config.yaml
arch: "conformer"
model: "CTC audio transcriber"
dataset: "Morse code for random letters and digits, with fading, noise and interfering tones"
train_examples: 26041
gain_aug_db: 10
noise_aug: 0.01
input: "waveform_16khz"
tokenizer: "char"
vocab_size: 41
norm: "layernorm"
hidden_act: "gelu"
mlp_ratio: 6
head_dim: 48
fused_qkv: false
qk_norm: true
dropout: 0.1
inner_norm: false
wave_strides: [5, 4, 4, 2]
subsampling: 2
layers: 6
width: 160
positions: "learned"
kernel_size: 9
init: "torch_default"
residual_init: "none"
optimizer: "soap"
beta2: 0.99
learning_rate: 0.0011
beta1: 0.9
shampoo_beta: 0.99
eps: 1e-08
precondition_frequency: 10
max_precond_dim: 1536
one_sided: false
adamw_lr_other_params: 0.00096
max_grad_norm: 3.0
max_steps: 1600
batch_size: 64
epochs: 3.9
lr_schedule: "wsd"
decay_fraction: 0.3
final_lr_fraction: 0.05
warmup_steps: 160
weight_decay: 0.4
adamw_weight_decay_other_params: 0.05
Rows from block 3, named by matrix and row number. Rows with one number belong to one attention dimension. Each number is 128 + 32 x the weight over its row's rms, rounded and kept within 0 to 255. All counts start at 0. Numbers have three digits each. After the name is the row's rms in percent of the matrix's.
# v: attention value (model.blocks.3.attn.v.weight, 144x160), inputs 0-79
# proj: attention output (model.blocks.3.attn.proj.weight, 160x144, transposed), outputs 0-79
v.13 109:165128104070115114140075183118127136079068153172131143121125129136081151164179126126155095133143053194117133135107107123101102093171143130120144094168216065113070070104085108130091114150112142122110080068119160103137177129160108149174122100
proj.13 119:108075108134163175153175136130155144110167093113085107175066125083129132124100106131115159152099152071146110185100154102189113134076109141112129193074095091137183196141123173125164075118174125096165105172085135162183154115067115121105184150
v.14 094:107141176112129125129146117054115195125145102164197160117172160163118156135130176068125131143149098150111135106068075097118118091120134098100097122103123143180126131171112124176102075176066098110125120150131174103172083163113140165108066136
proj.14 089:181121104120137165087121134166142127158109143140135102159136085150154059113087121171144171140129138087177103106168147145138164189147169181187074151095144189054168093086084174144124182077121102104130172158069100167092111134112153085117175153
v.15 099:129157099170131156095144148127100135152106115089116137155151176128110135097101187142102091201155155129143063185072125124158118115078151142144169165100137098137141110115098167080120101132137063151075074104121126156094116153140087121133111135
proj.15 094:115163157144139078168080143120128115120164147170164126089096087117117097095108065127109153081148122130128153137167090109097129161166144126067078111125166113133162177113151084116164189143144190129173141128133166116147110097090138157172162163
v.16 098:149147189149099126156072119116122143117180162160157144143116136170133132176091112163106101188102187103069182124110147123107152088129102107198129134124160149081098084064177169108116165144096124129153133131101195140164134184111161124113141149
proj.16 097:098120104109169178122146077127133153137079137121102116120205153163152147054119142064152125115115107148206103114105094100146101163154150146050127149169092113106155156149123095188148110074130110087119169211137089162069150112141149121140142075
v.17 143:118114166192175129125138144094127121144169140075070105118142143115186131089119160178146169195142151096103117103043108124073156103128114131099131213117088120086119187133143176107135129098152124095117155146134085177060179170130140084129131155
proj.17 138:098133096090095127145067084115170145185111133189183177133152114148112099111102110109089132132119169071141160138185172160129116193096091166105111129170181150149122094099170085098100114128115176088172104119122109085110098118089083151145166116
v.18 089:135076111131154148191160131118135152074113111137165163168133196146140144097095124097146100146120102172107077123157141112084078095170096095108076164170205100173145165164091112111113126106158155156124096104133067120159084150132103135182067131
proj.18 087:110122149109128118080078210114158140134184129160139109131056066111114086151126136159154155136099140047111155152170134177134133113145156101167160067073137148090128147115072136162111147097177132072118174099109150135074104146131126112089157121
v.19 110:065108158114150156117094143144108125114141089172166130116155096128133145066129084079154159097097117138156112101187074070101121122118126087074126093111179144138121097130187107122113153157097131110161134100159155110148115136108082052148110227
proj.19 115:191147082132084124143152120086158137153144146120121136160147142160087135171133181160093105161109167149163132114147150134169153121147161146173168147146109147093130146140077137124120137109154119171090164174187102103159162147118174182102120061
v.20 094:194105162120168118140073099112161110090106115127071126188141121179112121126143089168129173178105166192122105153081119135146075081105208155115169101167138115098116130179141180130122139186157142079104109168150142104132091137154161124142184149
proj.20 086:130133096092121124118120183103140132122207124187183110145127090168184119101148137049085130115082103090092095150101172138112156123156157083140157124118134114212135141179106065066091078049151119152149175116097106160183170141102114081171158060
v.21 118:175142121146109139134103098077130187096114121134140130155102160095153108150121159153122153151130116127081127104115116155049126064111157139130104144133075166103080110122126146100114152128093134121132120128151143094127166155139207167117108146
proj.21 116:131108142088160152142157125154091121166135170176129115097158148180155100110122105116146128110118140114135161159086135065189130186185087099106175114099153114128192120125133116119110120111120150136105157178088127172137135090128138082137175081
v.22 114:140140097162168150179137177132140057141120113142146084108113107130073135149055094141165095086150115105148144107152131158120104122121082139150133145132061100128120142173110140140119113119170078115083190116143171144096155115184063156109161084
proj.22 111:157100162110186143142124105110079122121105137086107104155089156135099152147181150116087134185107097161125134142164117090142109093128175038128115166116163160167087151078124169143117172119107169162158097104086110167142105079112195096159169115
v.23 105:107067062118134079115145109161103085111164158111093120156155164132166132108097089144098089168140109110090164116126106162133163124093103091093150234159163098071092126147082112129065146111116096151132114141153108172125163187103133107181078160
proj.23 110:119169166104105102124134179118137145100071168149153102099139092116133121108087125089105104092128128147175152161107091142091082167113152134099099070112099196119134074117147131119145100152180146148149091097108153140140111095126090121095148156
v.24 097:174094165089108102190102110138087119126106077088140133128165132150135086063155179156172190116124104119141125166114138068136124140161114137073150072136119172107110124155097116158144169163177172148122152116134158135177107091104079186154128175
proj.24 100:114139129152176123149190173112138145108171161169140117089149100090128125221149113146139154105103102159117136101142124205137105111134170200191083136145123093205168064125159138161105138153082090154126175081155157078154094178080123128089101126
v.25 101:124114152175097126161142078100142109138107131164159118123162121153143137116151161178212139093094164122096094129118135121151188187153053107116159137095137202122136187205121154122114155126098116083149157088089136149137169107102062136058148167
proj.25 099:137140130141083127132127100095126080141124177144162162120130156198155027102109123124143100135123140118187196123132116123113135120101128133145111169191129042137152138073112099098114103164075137158095139187181137161120086156147155160165096083
v.26 099:144162098147107147099137141143170054136117079121155158152162139106135113109111141123092054072161127174150098169131136164092077120157181148110129095114109139108069103106171107121133127156124189118143094077150107149135167139159099138176128130
proj.26 105:104097115121148116162149157131096162126091159089122104098109144140077115112110134121154174132135158116083174113119145083134144090110129082176137157113138120123143084198095140096124088083146127165129154151153124091186094091091174121079157155
v.27 093:149154136174192134110112156152113152115126176136118217083158123158101118194145165119104096126162156149154130109070162165135103054110202177109132130186090122150100134127122144120118155116087108125090143140107147150170071083116150154141056075
proj.27 098:076107128118164169150159106163121126147134107173152064172152096100161174097128100123099107151096118149110091184136065061161169188140097155098145116122161063136162089143167092166148124087171124138163111104113150129087128159126140095068204159
v.28 101:132113094160154119064148143146108097137096156127064150101182117122102115129111134153138134079152119123104071169108131135070140086065190108139123163131122173056057122089109162112143126159205185104093115158088080146106108157141142121154156127
proj.28 095:116124172182156119207144180104113148095139150118135160131140103060085130095139098096128124136150144184137146158115128109178158145164041154135076126158167101118155108164147130114105114086069105157142120076138114159166179096139146136135084122
v.29 103:114114214107152128153106121115079085132184148085033150147113124137176121155073094180128119177090096174109179158111131123149123092111069158129164157132107089084127138147130081122158127053154182117091085089163128113134125112106172163093170083
proj.29 100:121106100151120202091152109060155127088105147148072126174199084118132132132121137097160144107087165138082116164107156157155101128113130125112067181083119111116115085095153176162097135116106137151145151176112094148112123149132077110157162163
v.30 106:127196084147154149105103158155145099084121121090091108115149158073087131131128076181099082126126152148076136171151175124136176147090116138161119131152088082049097081111109141135102174109171129131098130066119152174101142151122106135154177095
proj.30 091:104078146094138087149144075089107117178078107097145143151132066106121173093128186131153124098122108135152178147162080129131116100148097126103135144150070082196091185159120104102130090103095100105137091132148059142120110114193167116153081089
v.31 118:170138096114104115109143124157072199131078149105176139115072176181090131169135071047143052129167097101091066120178115099140097114071131182188157101097118113171079149146121105105086149141115090173108108119121158123137161164109101205095135153
proj.31 111:127154086106154117093150118139153123086098147132128125149107152079087092128089171197121164079175046158106196174119143126155137151114159054114102084156057146125143146132155194155143125136089107092134093113094143153141153141119170123164172152
v.32 105:158178112130161133192150139151109159142140102194180146096050123097104117206135092134111130134117138133118155057159142138134139155145125151122181146117127169181099170102163157134151069103137081129104103137088189123183149131178087140094137113
proj.32 097:163093168112123161105074174156143124110121111067095128137089103104097120106142182132122143090107151110080159182146081104142162163091077099116060095071094081111143142084152180114131155111120141107158061162105059166145175077110180183137169087
v.33 103:126146125126082113124152088200120144105082190163150124097075123113078186154073150128136098076094124171150129112185182194121121143107143098165126081129159148085108148128175136110139164107166118124085095095087111154146146145127139135130126129
proj.33 104:119117143123175093145195149100074134112115110081099134125160122117116119093179095161132135188182085147121130142059046094145152151164105143165117064105150123121168093138116136128143098149102124131171196144141164157101171119173186148112125090
v.34 104:105099156090130153135111087133157133089193134121099101132168109099133154151108139184090146184130097112133202151121060160125156140116107132138186211134140095142178157163116074124105158165172140158149080147125058136107168205102160142113117093
proj.34 101:161164121106097072118107134159128146123075181180110162146176088166181142088145127075124104138116105139079109116147180161140115163092143182070090128170110186153113115078175133125111107063095098071105141101123196160108154124088082104156102174
v.35 104:155176045172072130071109100094147144128092126163137124156104118092101172150159172140094081073135159144133165120095124137072150094121153165183121099078117188142114179159086191058126134124108108157103096094142093136131116087098142132103175133
proj.35 108:112110157121186071199090118137100175125127104117163130104169124144136065067073118080182148104090133132166152152150117102117126138192107079116122146154126087143180082109072099122124070139144125156135140153106172154117102124113123121158079112
v.36 081:117188183110150088123086178108175118142171120146094130148128157168197091069085107156121181129152183200087153103142117130099122172146136124170131138123132082122114078127099158156153098172111141131064100135155130130140140148142045139144103133
proj.36 082:122104082136146182111095095095100116168101134126149114132213106174166116134143142113125129142118138112180121123147143083164124077091110140069161160123094158130150145111068172107154114107121080079172171161158115066141116165151180103057185078
v.37 091:179077148103120153158125194141079153096092108116159166110113123132103153113189166128108128114130103139126126073163112099131160096139159194099162101091123166115091164198146116099115163154125150117079144148141108123172121113156100146094092115
proj.37 095:117180103148134124075192053165084143140135122142104046161155127117118113162112127149158141159128085126143107184119095146133079198156049151103118132146092076140174080049132147182087138136110149109129171091127188102135100130065175145158143125
v.38 089:116143086163106105110143138158120160136077124139186165137170108148160075145119137105160164187129140145128121101180172091162130173181141138143136085086124109124157082123131138161148082200091134160109170085179107094177100158144108179149070108
proj.38 093:124103137152209149139113164132090101097140164141067095112088149159092115152155081111134145109157097137159114160082129134142153073102169162140115176109135154154133144136141129115080160101150131075107086141067143102200144124085166079060177135
v.39 097:159131176144076079153135102169141194129148147137116174202120085164157172153154099093142113143125181108109084114161122127176080070153149090142119094136141134143096089148149084121102096138089138113148121093129202086220078103047152126124107155
proj.39 099:119136084147160160085170163115136062096108197095138079053130145103155128087080134160107101102120146167101140157094145167130155128103175104107183130095194112146176112127098202083151144112145069164117161127109105139103196133124106134140117117
v.40 101:131129181070102132090115132095173085101090171074085113169118098107082127161070120128130050164129118167117192131152163178067140142150091090115116120193180171023111132082157084109089113107110105123122110135058119119152167135144098144161118158
proj.40 101:089134099182160170135164099197053157115074148137102157057176137068141174096136097135140147123098118086113151192051080125161122124104083135128146134094075146129102151142131171157165088068126105084145144175166109154149176099128161134110153128
v.41 095:066201161116178152109176160111123110112074158150080097132126110102068161189153142114117109115143140104151108087177144157093132096059135147088109158136094095119131169091146117150141146064186111131156106079158111139118155131162142096140169156
proj.41 092:116127169160086110146061161112115138156164093131175126108140144071112160144145131145128103123110147163088192136139118170144167198170096098155188099119110129106123130147171108121141058141090175120105121128145150153084190103121166192168161105
v.42 099:130128124060136110152109170148117145101137145136130197116099197100132063126127102117129103166119118167139049162157163168196145109128128119112139145088131083114138059124135083119109108109191107135103105052100161131186092091140132141120150184
proj.42 105:161141159163136159072104189103088093145129160140129083077160101142162156121089130103150143126172164171096167169106098159158127142121167168142064088164141174101135163111078128178163153152099124083156148179133152131105116170099090100137126130
v.43 117:119129148070078107067178201129157083129120151120163157068045108061153118093108131159101062105140140104084178080189182140155133170125118132155140132112165140165144158149164132118117151125151105120130153098115183136133124150191079177134094103
proj.43 111:118159129179186093103074062141083120075104162089096137129145188115078110126104116136126150135125122151181129178113065102148158083130134123138137121150071098128115148129070158129165089105085163108097115157112093140094147145089210127063174152
v.44 105:112107096161118100138065152145126148090146115112193139129145065209094112132111162101167130034073134142206151062141098108094121182118135174118114119114111124133082142142128200171137139103072097104110146164113119090166096141092158143108085152
proj.44 097:163142158106135094144175113093138142169115060124085129171134140079167080141152151118064177181118084129123113069200146108116131080126145101183142080118176121114132060166112092116113152088121181170164140098114097109096167095150115116097164068
v.45 100:160103187119103105164174112157159140113124136202152151135110114133062156119153034120080113118136195138109140079121167135192090103137199127125181183133096131159120096137170102112117101112112175173111060119100113148168134157086164143133091169
proj.45 104:142166089117151129068095148108118134120089187075141116180134142089200169137110199069176088158147060145118131168110125113073180202104077117097112087164173109110134129122152086127171114145145119077123165138139181116103224120127139108156118122
v.46 091:079132198126147171122123067124140108150134112114094105136112150149101082068133121099144189176122120070077135121075048092158127070133066137128083152143127055099161095114141152123166132080162157108151127096104118102147118095138070150119138144
proj.46 093:125124096137097145114131135082128070089116138138125121075148072089127162111141112097132066089118188114154120096153132177095133164101156159057106169117184142129132135085163105091123138192148112162084100158110099091080095130128089125163094111
v.47 092:090169057175127112065169098149108137112141108089110117093132073075113122117138186150117089106145129182140131160131076193151099123191130142179158126098091036159137079117124111120088147106148169104117168160113132181094147112128120129138122069
proj.47 086:096180171169157078178122168149071133160100109113155116153140146148087154173087118121110164112122126085150132104122142046081118061066101107147125092153124141068040112149136135118130112108146095156130083119101113126104119096097179130105114174
v.48 095:143121160130140091096032104145148138077166126099099140125164194141095181164096114089116111174092128105104110090089149114134160185083135090189106131150109135068137122085136129164147142110087136171109162123115126164125150151093085094112131135
proj.48 089:110100088101130127157173105166173138152116157162167132084094113079143109148121128116139161095113134134123115171193144116205100130131102178073139095127137102177152134190148070121116180138176146125150114135105122085171114135165122123097167118
v.49 087:107123162153116139128070169145086077098111158173094143170138134107142145134139161088162112160097105146110203107125119145094138112074073099118121145155174081079123121159132132149134164167150160176158102109083101122098167132120149103062101105
proj.49 091:122074100118101105111119065142097141153141141111146150115120197193140125118174122136088183164114144071129089156133126158151132184129111142182122135095142098124123066115124139127099156089129156108089136156139125199127158132099143147101143109
v.50 103:123132156101155138152133131096173121129180045138120122086133196116089152128103154114142171115125152088130151108096127094094156110171119108186074081087117079186083116122165146179150103134076057169127169165144079166094190131080104057121078131
proj.50 100:158155095128116111113100129158149143148099167156108096131172113079174119229116125131141148104103107140144145119188075156150170105110151108085153165139130175114156150101072115120129115167118176073088183107080152099166079156155130120151186116
v.51 098:107150153201145118152121079123108146115159129115109107166114130147144161088156194129159095099158154115067070088080111148139146141180096091143169151109135046109102197103145196165117147176116118093123114164078119181141126181117139109110132106
proj.51 095:143057087088101114173146137152063154128094135153171163081109106100140093112120133156081149096113105106170125148151113104124117086040094099172139141173105175135089092137130073080173055106117059161134191101142186085138108148150075152174102145
v.52 102:102156082178167100144103072086124125163116159128091095134052103111123134111104155113117116098174072145171136164174107122066072144160140105212138136095168174150049154191137168143135179099159147156142148059128067151216164113158129137112151161
proj.52 105:134098101118140134090128134172171167111126164167167160139195140134073138164180137170163157120116145127074132113068133145182131144044167171080094207146148098128173127099086111113143088157126130142126181193131175156109127153098085170084051145
v.53 088:128106146133177124094157130087185150086112113142116176096080182131074074095103150114126148168176145109141108093114115132174146110140105151170136111149122145167055152128084107162065139128164163165102143132089145099123160083124070098153094113
proj.53 092:136168092123128115135106136138091093178168172052143101178118081120161155184115118092114138126067155116120109158128176099122128142107104097102148118081115118139169130080154123126165121159111168143177081161208099167094147147149196107161082167
v.54 091:156162135053176132118137152119111181151167137175154130064142148084130130161146136102086139148146097128120150153195096178173117151116100136133100102128090072105131086083157150185074135174153125084088152076058079092065179124112101118119175109
proj.54 106:132107153160068095109075106112170073094114103105137099183169117178149125134123121120153157130103085163113109133093149103092140119149070161083143109148093118144121201113098144077131122119140160106143075130128128120147079117134181086127090100
v.55 092:140144125109099121130094122174071129090114192065071134157124175119103142144066109090110069128190157151081134108176123199097121166122123185174166099146090129149170138159140081166080089090067165171101076170125107119135139176132134126105155088
proj.55 104:162134139065119146136199163125163146090176136198146074132127097137184169116184141124108126110103133123193092140141138129144120180143183057099107088152102156097115109114180167145138142098156119099117130079130114113162125136070136136148119172
v.56 104:108117148083133110167172148124168135110136173152180131109162125186131126150180104156086100145121155120125148120126158091125200155182186100102130113118160106170101091067147115119102126084178166093160086126168129096083108104118194110096073150
proj.56 099:162116152181154154047130103119161084156170077068111091160056141121088143162060165114162125153097136122070125157117114187079079125116063131183127183133121177091110153131099110139113161187108182136166104128085160125097119074169151126132103108
v.57 097:161146079168094140099082149094146148128156129153105116167123097135120154154101088159156154138108148076110149116144092171111103168123075160110121113129211118104163085122117100111088111142150078157131159161111095132066126116102094109086137080
proj.57 099:140160177068109132135166108192147174149137099108149144091146131188146167127133156081122167128125087138110106161168167111142191126159104117179116151149071119178110163176112102145125104162163134121106103088118168131118130175191199123165091111
v.58 102:064131155078086171111131172103165109092070181119154144187109077100168081108117108137098077173074158157102125181126148119186114102116193129149122137129137174164098104157146157161146196124150123168105090180118121082156117139140092127158152097
proj.58 094:158140100162177121157189080125143174159142122118114188093111143135086168092160079139116107116127137132092181100149134088084110191117132161121147083112122131102152136132151098110105065122096163090194139119148144163157158089085140139152133155
v.59 096:137140094110073111136110117082156155088123129146112159119151138125113099148115070140143076142158122114117178065142101170096128139103075164158066077128111192174144112108133159191171154128062138085116185152115124130095183118110104141106194128
proj.59 100:086189182156161084109115116172154111142129142141169157116121110064178176118140180093112114101112072143101135168123081125128133085141163118063157159149115076131140176119098131123128121165149119101188117044061071095115112156143153122150132097
v.60 093:115150129110089126091091207132162108080134156151119171099112154201136160115145082165090157187124159105122155128169151126129143130160116199121132179168094119151128111125129144130151138156202164091177151153160123104096098066127076126104113107
proj.60 100:128133180139144154155166139140123174150174088129152109155134158080126109146082128085168160131213086146143157152128076189101136110149136140164143084114081110099138139097119111138122138103051172147082070150095111132134127157090213101126087106
v.61 089:105145151178127166079122098096130166123129153095076095048112176135073137106111154127084106102126066104133081070123118133095119129141190109169194181075122117106186141113119139140106139139203169138154171114131052150158130108151165115149163125
proj.61 100:161163115119107177141134140173140110149160121151197114162199076163144128142108153192141127060147159097110136152097140131135159142168082090066147089135109148081096108095100114149125147151135125126094131117125194059130092158121128094081139161
v.62 096:068148148156184130187108086100141090125093130125109140142104132145119153092132162157140096092094098138132091087139129104110073135170188146170146087115098153144100142185125077121120142093069153116135064127136148149197118202184123136165112105
proj.62 097:178124067142089073091159163126128143096138154135070101174078142096133100157201119117074172170145178144128094129119133128180111168057109124063095177111158102108128056126113137150108073122153094104139125125130080138102140096132087154101085126
v.63 102:153147138130170109113109153076110101125182143145098110128105103117155146110123118174116130100131138125145178187121172096128151143165122188151085201101134077110116171145141164121120111153125160133140106131145141091113143137210131134123130119
proj.63 099:172055087071128141184177142143099188130097134119124167116061161144161111093177118108129118142116086088095111124091141145132116101109150154114134073149145123135159082093173105098112177082158165177142152173184144170136086159102187152134139064
v.64 093:169153119110093130182143151157102132085085080123168103123091093185116116067134093143148180068120080104116088082162093092139123133141144135145146077121139105121142177121194142148074187082081151134149123108141120087123105160102147128156125082
proj.64 090:094100158149167138112086144067113089147176152130121085105165115106099093156210137143097128168098155160102163174094155165112092097114131089127097159105150121115118150109066122077092099132140105134114120160105133170165129087179077086195162142
v.65 097:107121176197120142163135105077137179193064160082128109119089123165132120128094149171141207168063182119097168092088134110126119091149169073178142137144112102173115161166113143190151154139162147128068090143140073135120100164183140139123126142
proj.65 102:121144080096110112146175166124122117129152133114139185137152118100155129136111129105122108079183057112171079129161111138201170174134104164109100127111115113097120093118127124087117103124091139115176214109067173092121122139091121104123165108
v.66 083:171110064146093064142133148117129124200054126185091160093098111160144083153161109106127099147128065176121148163133141127135111094125176081161161154091179143130121119074175130113140097140158123106135185112134137061152073091143155114101069092
proj.66 086:134158188114155163119104095155163115070157153103153175155163131169097161133139153134113162145081173148115132137099179121075122127102120103129106157173156133175122164146079110136158096096110100160137089108150123154074159125133146136120116105
v.67 093:155085145146172192135140103123132124123101176096129147128096115159108079161138199160143141185087050181149131143136109132128101086148122108084124211125166128113119193137128084140109129162171127172090128096088100154127124176132206147057088178
proj.67 098:086113143071118056096176130169079122155159105158125140128158082116106095152109109161122109076118174070172143128104107095113149161167177097128166070113095138081136104110175177096159117105136131105133180144160159082130136098101095139198078144
v.68 104:121050124121141117153137092158113178095111084083139090064087131103063174081130099125055084108153122139129133090095108170108054110078185138136114076122077155141168119118146141148151115069089135170124147124111146104163139131151067146143229165
proj.68 100:118186119183105070101125158117194113152123194191116134127175116094187130100166155168141110097145126132160147140099164128093133148105125153063160114178132138159131134161125170156129089102173103074099064071123086085142158097078159121085119150
v.69 096:126079091128153153130133122103149170127116123141081106073161138156153130103156113087105155124148106141192099115071063164076121146141189077123089117143156131171189138111158121137125142104127075065095095145083138119154147153116116112095142114
proj.69 100:082169185162143150077084118111063101114180118120170172163122084089113158122093176160144146079117083099138141152152119160116106110106045138161148162147050186146090115132137162115187176191165140160162183119132155175142156123133126127176172124
v.70 089:134193109130127131065118184133159108084125142189160081113148105124149110148080184121205103092128118129149173164204144074138141170099048132142144079087095117146058121110141122138100095124164093101139166082152118155053171126087098123066126130
proj.70 108:074083149135137136146075115098180135105154085066131123159147188103129148167166103087089159158080115109156117096058098179075123120110137120165116170109137116142171186106098103124130141149084145120060094182150130107161086133143184075177133121
v.71 099:180102126103082111100197129092113114125176111116106165130169169086124179169143120092139133145167136157142162119174172185108086169057121126156110106103113146094157096127124086130118107178116140078109133153135158156162108069154124144127137042
proj.71 105:156196187157101108102093175154153080143091136135102110133090127156087140080165115113104157102170129087085131096148115134144108110145127163109142138150147143182074170158108129157107074066101144160124081108123060159052147198085160136071134128
v.72 099:084169135110154095074131090146149089140070150141087093166096094100124111076161135134081150111127082141131064102189126095106157081083139101141155139159089178172146160083112158160097169133120114153127118121078145103118155182098159127142138114
proj.72 101:133064144137098163145131170100093137105154113110115165098131142102087193109136063166127143151180149073124180094091095136170082178129147119140062136067115121065081095177087117107144095157130121129098128173148150183176143099106085131165080104
v.73 102:093130099069129107117166133148094132153078125110148125143165092124122127086171122111116111179186098167107162169123114110107152142182133154124090069124201136106065100127065147076121141078103114146119134120098162158057145150186112121104136109
proj.73 099:176153141118199108114125099132180074126128168174134185077111180099132181123091097108169189136075136133159121095134133147125099127105149081107127190174087120155223152146176120134074136177120149097157158132180075141159154140092133130126079127
v.74 095:127177181097134118087125174170124081129206150138097103138117141095146106163099140152193112149126136169138139208184168115127112183121130126087143190183146098093137131128136167145084114158132119173180083165190074130083099156106165177095121129
proj.74 094:148099123103150197107167113110132095194129104110131169124150182159100143149071098114086163129157118035133135128117101048131116127132133122175130075055120129102153149103146127082109143159146157123062166171166184171169098125162146114152201092
v.75 111:140083093176155123135181114126072086167134085093105127139135090081143137109152140157155148085195048159137098107121129117145103096142105189141130170147093073082078191133101093104146124130112119172167175163107132193088143148190200140155168096
proj.75 108:135122150069087131129095153065137166140102150147156176088091139173157135092200136115126173149127203118190114158134195126147154185097156139137151097124134126097171121130123135122149097107174083159074123127199135083164132176158092122132066087
v.76 090:121080114087120078153117111188100119144137115199156162075147123124112157134127078159141110107162112108157102139098110151111167121153088107111128131117133189173066100177099103077091100160099165094146098114160153059192162080083094185153115134
proj.76 099:106114140189111117120128119075110093124121113071129136162074156169103150162163169096113142150109134166084107061131135174097108083157113153148135123148096062116168122086132126142168151163094115125133068142115083200060112087144153093104106132
v.77 096:172182076108095113087077169108176155080109148117118176147140092084116140117093095128104098125142121166097161101048083150192169186131051202067126148136144096089097108101162120058138097141137098092147131161161156143143136105128149137171148145
proj.77 110:063076168109174117202205109172059146104163104159117133100068145134127186069140157113123069171153178074143138140144116102070130158117179094193149085112044130151154099120159179120147133054108067172074110109142129117136150142117127134127159103
v.78 101:138158100140099088122095103137130148133094148121151113106114157105143172140146126098161037157159173092111126090095069132139110090148129113138109040107134157156107122122138168173152179142115089139087092147052158127179122153125084112166163122
proj.78 096:083160080133166119118181107090098131133159148143098168180173084082131105099105165126102148118129163139095087143144121151068133119148128094152130169145096100191116110144127120175146107171120109078201173111153096080144094114129109133109160130
v.79 118:143137062057086099101173230163123100102138116149162137126152082101124164084127110137139130114111113119121149158148144141104170141122079166120062137174161116106096075153155159073096127137106190163169147156156084142074174137142108177154158070
proj.79 116:150122165084196158120095079102158137182134137132118121064093175131129095134142087142077116131094116068138130093144135101135101115107150075163168122094131157177201172136104173117081128082137107068129067116112148115131129105140131112132145098
v.80 087:101062161143134079134143067116164173147154122151124153125143165147111150163152097123140123158091149152124138115089081154128109110133129171130134087091177177101160114075133123188184127106100149094043145149096153095154067146110081137089164156
proj.80 087:127206117168111152095094112143104113163110128131166163159178081100077161098088160170180094132150123160122111102112102109140155178140123095120066112166070108159071137131101121093151162102103163069199135081070122186123146115094167117138201156
v.81 100:114117159134119175121119157181096127131144178070107084072118135149136141115168127127104126137114185141088100110097080148179139182110157165113102124113079127117091131127120122115133174129156097138116109132161169152200141114133076115154113145
proj.81 106:065080132102177118204187139104159194142136101164187188115143135072142113113108112113148106102158134087151141194156200096089116072133135099167161130113146092120113097151098071110143071137149092153147142187130116173181154114128161106151077129
v.82 090:117135096137168188114146157060142147161091116183205151110090122066159141078106099105089142144099145158078077142132152155162143105188122104185106142098099098163072159101151114075149125123123184075145119138148128075123085114183150161094063150
proj.82 091:182114155097096100102109158161084123080134120121102082115120174108145166157109124154107131124123083165148163097130112114121096184139135112144173148106179108132185109171111121161150165128059086133175160124128173161095100096092156096158117159
v.83 104:154099150165163121146120078128113137146089114135130096149126136111085104084132086174120188135155142108167116141216193157083156149089143141081163138121128075102149137152162121076108178062132095144145118074131174183107119174139159142150105105
proj.83 106:109113124110060129160120150148126135141178093090146177101137151187166128121109157114145099103176163121126075157070105159154113100181103123140101163156145152087116096143096089146116134156187166115106171133154117043117136095134100168112165095
v.84 097:135087193141136142122134096151122085183167107174070131156136103117046137165152169125148165174153074146148096121110109134114063127155116118087129113162165078070112127163141197145134145085142093154100153174167093141183133136098112117091099072
proj.84 099:130173079113081177099152143125118145107162107115163113119140184182126147100106166125157153086149169148097152118233141125131143173064116073083153125100104163094140110106117067111144095153130134108109164083168100149076105173085071115123113160
v.85 114:177085132113148116110157120148158153147068066176114110063109167135133119148163100082123139116116141125140107110109138137155099154092148165103165071080151205125208126100152121121141146126117102122098136139136170116160131110092109126116202154
proj.85 106:086178161199121136139113091134113075091160185053173095175188122087127130099073172128158083119153129118140083137090096130113138145135101111156118107165121130181077163126093165106139149113107122075166094098129121122135121109104098118114135161
v.86 095:089116118119129161094114110158163143110089142139139151180143133096168147172075166112166136117114149116101108143101135144084153107126154122186146157168188138104071060160121148047135126129103071121113093084095104130179089186177156164192212079
proj.86 096:149143103145100090126137144103069146104170135150109101082110076188133189049152087119079136120150148124119147075112100171206094115105096164107083093080110132180158171101177149175150110082105190103168130138112129158095133109128077116091124147
v.87 097:142138121099103123153135099162114184145115121136115143150155193135085159131120135113110143153190087176109110121101059160089071118096125077146132101151092195098120130114076073185168102104078124124064081150094168186191163131141149162124159109
proj.87 105:104160127135175091136105133118128080176163149174141170112102051090155138147088167139161111093086200130177126142188153079171155128150149120080112155123141087119083070115146167168159124126133095110192151127107075088103140161136096150097179170
v.88 103:129137129118147076128151090137113135140167144083141179131151133157158113135140110128130127108113155142158138166089068098147076143157132112147125158131139117141104129090077088070100148163143158159147120076147173102153091070137107074137158161
proj.88 103:101112125146176146128134154064144133035134168174087103144114121149126091125163132085131144167140117168112143132111136151096139111075152142136160136137085129079145145095173155112127079095089124111103078210153084179137136123169191153131104095
v.89 096:138110163172148102208138110081157109139121078097061114184130154121099122148115111147128140180138179158111156123113112157128101163127152127153097065133131077078096086177110149110142160129088158143097187101121149134179139148153088088125115101
proj.89 101:142170066106124140099118120164123161127106106144150135105159119181137152070153117139130183159173090153184105107121131173170122098150113101049136158119157163182148139148114139199079111101163132109160171132119071168122101151125110183161133123
v.90 099:140125140185085083126134089135062114207158084144107111168155129161089129155143128129082149091110058149205113085105104123143077139105115128169102095102139114065129154136117132117098117083150121144161135149111114141128140111179183120186111092
proj.90 100:074086126151087134089092153114183114085148166169122180061145174118180148113167138128167126155189182079141147145123136156083139181096173140103175173124142100131108094123118117171153092168160156161077201145140145148084082191138109139073104087